A small masked spectrogram model, trained from scratch.
Model: encoder arch vit, encoder activation squared_relu, encoder patch size [16, 8], encoder layers 14, encoder width 128, decoder layers 4.
Training: 10800 steps, batches of 384.
Data: 78125 training examples, 53.1 epochs.
Rows from block 9 of the encoder, named by matrix and row number. Rows with one number belong to one attention dimension. Each number is 128 + 32 x the weight over its row's rms, rounded and kept within 0 to 255. All counts start at 0. Numbers have three digits each. After the name is the row's rms in percent of the matrix's.
# q: attention query (encoder.blocks.9.attn.q.weight, 128x128), inputs 64-127
# k: attention key (encoder.blocks.9.attn.k.weight, 128x128), inputs 64-127
q.40 187:185164108141200120195129120163173130150167124083113141118139147154149108116149124085091164151101051147145106174143159231167081128135117135150081112170101086119126162043095129130117153117150167
q.41 199:122160156121149063092171141088186096075098162156131193069096110114104141127119119130136153155109147131069141103119083016115149155150182093175148121168145137175170077175152066101171119156130125
q.42 243:135106103111100131159066103165075129201119163178108077120165129120164139150120135145131121152148136142184145202130145200135127111110112128123104178108124161110100227096087133186077144114132122
q.43 206:120126142103151074136132156132165097113142076084101201152154125153143124137104103114126037141117076128149151122113097167030114148129114112068088127199127101134144151166120127158163092137145147
q.44 164:171151115145208105113160135140166101152152137075113146137141121176140098096159141126112132160108084114092127160125130178059125149108109086157111115194118134129124182125131093124149135091161137
q.45 184:118170129062107126144152127166168114131124136161090122019120116092141130163135112110162179162121149177124084127105113164166110136144126151139098147111132100148164227113124103157101155123132128
q.46 304:159163096131151163105197127141095114172158184142099088080123134157176114119153142112115205156091119143137054138173159119156142121105068134189095169131114103108159155045141121119147180112125064
q.47 190:141115054119118179113135091105112158132120135119118066128114173122137100129158115121118216112088159158132138146120171117185128130095066136184149123079107164098144139099085178140074157120163151
q.48 043:118116155084167139105076132114178132103133106176094119084113117106068153142119089076153107121055154148144096131106061046105087137097189111121142044124145158124140147176118151155103129104138135
q.49 050:124160108065110117141058120128137130113111102133128110098148124094159142170165107120147094121148150125081104136119113164059133112162127121092125105112126083157133180200110119160117159152098153
q.50 050:122142141134129130094079103111172149101109072213115112080085140130132157111114136121173103132108131143111136128098119072134105111162120128138174116087159155134173189112129172150144124096125127
q.51 040:149171133131086129084179146156093086127143204165125108162097069095099145093162141139171164138131093146149134161186169073178139122140104124124138183100161123142152188152145127132140125116125134
q.52 032:129094127122110155129173107133129130156145135144102117095134148167109093129102125119156150171244102107172157138152169114171132113119108150106195154134179089124125103081145111135159131141135097
q.53 043:139146110103106122112155112113125131124090138126102171048095141151159123099109155124145097138115144132122124130098107177155087083165097099131106183094131097159255095157110089121139174122143102
q.54 053:153131109160072146114140173152128130163169135159131117144086122167154131153133150153142137186229133121155159113129158154117165130127115166091118176124142098146101104062210107144158118157093112
q.55 054:153098115091056075153152150141102101134168150136114099140144082095129146187123134154163095147105146110117167127147117172083175139159174136093092143163114097117104111112214118159102124135133158
q.56 051:128149101107105168158143152138162127125124171130089108082193089141088165143143124134133178151147121167107070152109167095018134123120132159109141147151139173172121131118091133129130113134092124
q.57 060:119145111154088129084212100131086126143176141155088104137116138121153125110069153170108164183066132096124149097121135195091158135164110080150106200151116100137164115066128089152076177114164140
q.58 071:152131115157106146152208105133114137174111189105102140195082129135121124129132154149130161146171109086138152094132147194109158116125132167135122174144120140150124041046128094131152138155130142
q.59 051:132158111115135129136056128144131149095145117114132112065118125104124149098150133075127127131083102209099080143118091066108129121114180118131153092104116160147083172178119143139106130154155139
q.60 060:163145089161131107143215129161086130118074116138093125209146164120155127105141134173106160093223068085143173132161197115099141108140124127175151165138142131117134148055117108142166133143113124
k.40 181:142179160154114112067137113138153159088144144161092114076155170143138156083153099073122089154141152220091124118131153097110124126049097137148107108152114162134153220169096136144171097122110119
k.41 178:155107113134153175186142138131129110148074154083162116151098103128113133180102124135129172059131081156139103146139140139175126144141121168112111166104136126109089023088138111116113142120137104
k.42 233:125184133098116085137158105159111161102164085152121141085197175141161110147134131109095105147100137137123165111123134087117134130137118112143127130169128079150147208153153168087145123123137121
k.43 188:131168125095125134077159143108134113147156104120038098180168128172138173137091113111144077142158138144039145089078113168079157122115109134115095089152143150104136133078119146201139078151137115
k.44 162:138161113114134155106161139110133134143119129112081096153148135162120153117116097087092062093158139237076162125125112130106110141061140164121086095131128125105127130128111176149092084126126119
k.45 196:114202083103108131142134118124114152089174125121155128059163141147155163209173112123126148179101108150154100120142088105125172151198057111140110159130150111172176166148117139127113147124133072
k.46 310:135192126115140117134121121143117146096143122134157146057158122108144141157170114117130121162129149206161117135148106113152124163172146130127094133086142117182133232157088140111076122121106104
k.47 183:177107075099172134169043070166121119131141129078141113104111098082105135088150122135133145087116132190146107173129095013142106171131164110151149117106105143150111141177113142120103134088128143
k.48 039:125130112130127157167048138105150134094054174103156135108157145112133164146115116107119125114214135170168107167123122091126125149107145106142119080145129131155094099137133150173103105084096142
k.49 052:131124079139146165141112146180121118128086114094153083120099127110159140108121149138146100083123147170089116125142136091170142133149096137114153141094168166126138065115139162106092163095105128
k.50 046:150115122094131136128094103154125105168080213090113118103121139119109140075137147121199127107155129196100079144128112096101145160091158153115157121108126194119097139138119186131129143132127173
k.51 041:110148173155135166142112133150122131129164243152153144134134108146061170108151157117105220116164147146069155200132158109090122117071104111120122134129102133144147140158158133135166139108148147
k.52 032:131133141190106121135138115203133125151123093170107137141116154209117133075135160100140083144081150121103144125132170042024109088130099072154178128123147145104120095118120132122189104137140108
k.53 035:078114138132099126139096085112124121101066142090127155113152121084146129082154137096153150057177087135114129157100104076145125150220132118162171096122093192121109115129056153142148133147104168
k.54 057:110140142117095131108162124164133123144151119154149112168087126174113143119120162158140151092130126126129152108121185081074133104101081130109183149113128153116160074068145099114153147137130159
k.55 053:151178104136126156143144149109093122129175129115089068207141090113103157171152118157109221195135138078139147146114115192053119102114100126151138143085106111119081062138110071197104118133146105
k.56 051:115167133153088146147147112157162122108192176160114088171083090168092131125137130110131159147119142113160128141140134101096118148174144113115143164106153103144144057138191162152103123142185129
k.57 065:119142130081110116137102106096129133203134164140110087133117101090081111183100100169130200162090139077099157150110073127052155146065069143123128168124091154080100159163155121132138140122122155
k.58 068:115127128135114104128161107100143148147206137119120141141109130129135131179120114136116150143108102058124166092113145188098146098156133159136162160156107112089146102098130082122172152148100117
k.59 048:114160126129117165151089136144140133066133185129117113137085109142115164084158146131152116092128151164147112168145159137116110095155152151122110131074164136148146084134159197174112130080190114
k.60 057:108146143150094117093222149131120116121180131122120162143086131125138142132140170148123149114054102025177138116150145186154133090197115156132136146110124081101203152111155112132186156137128098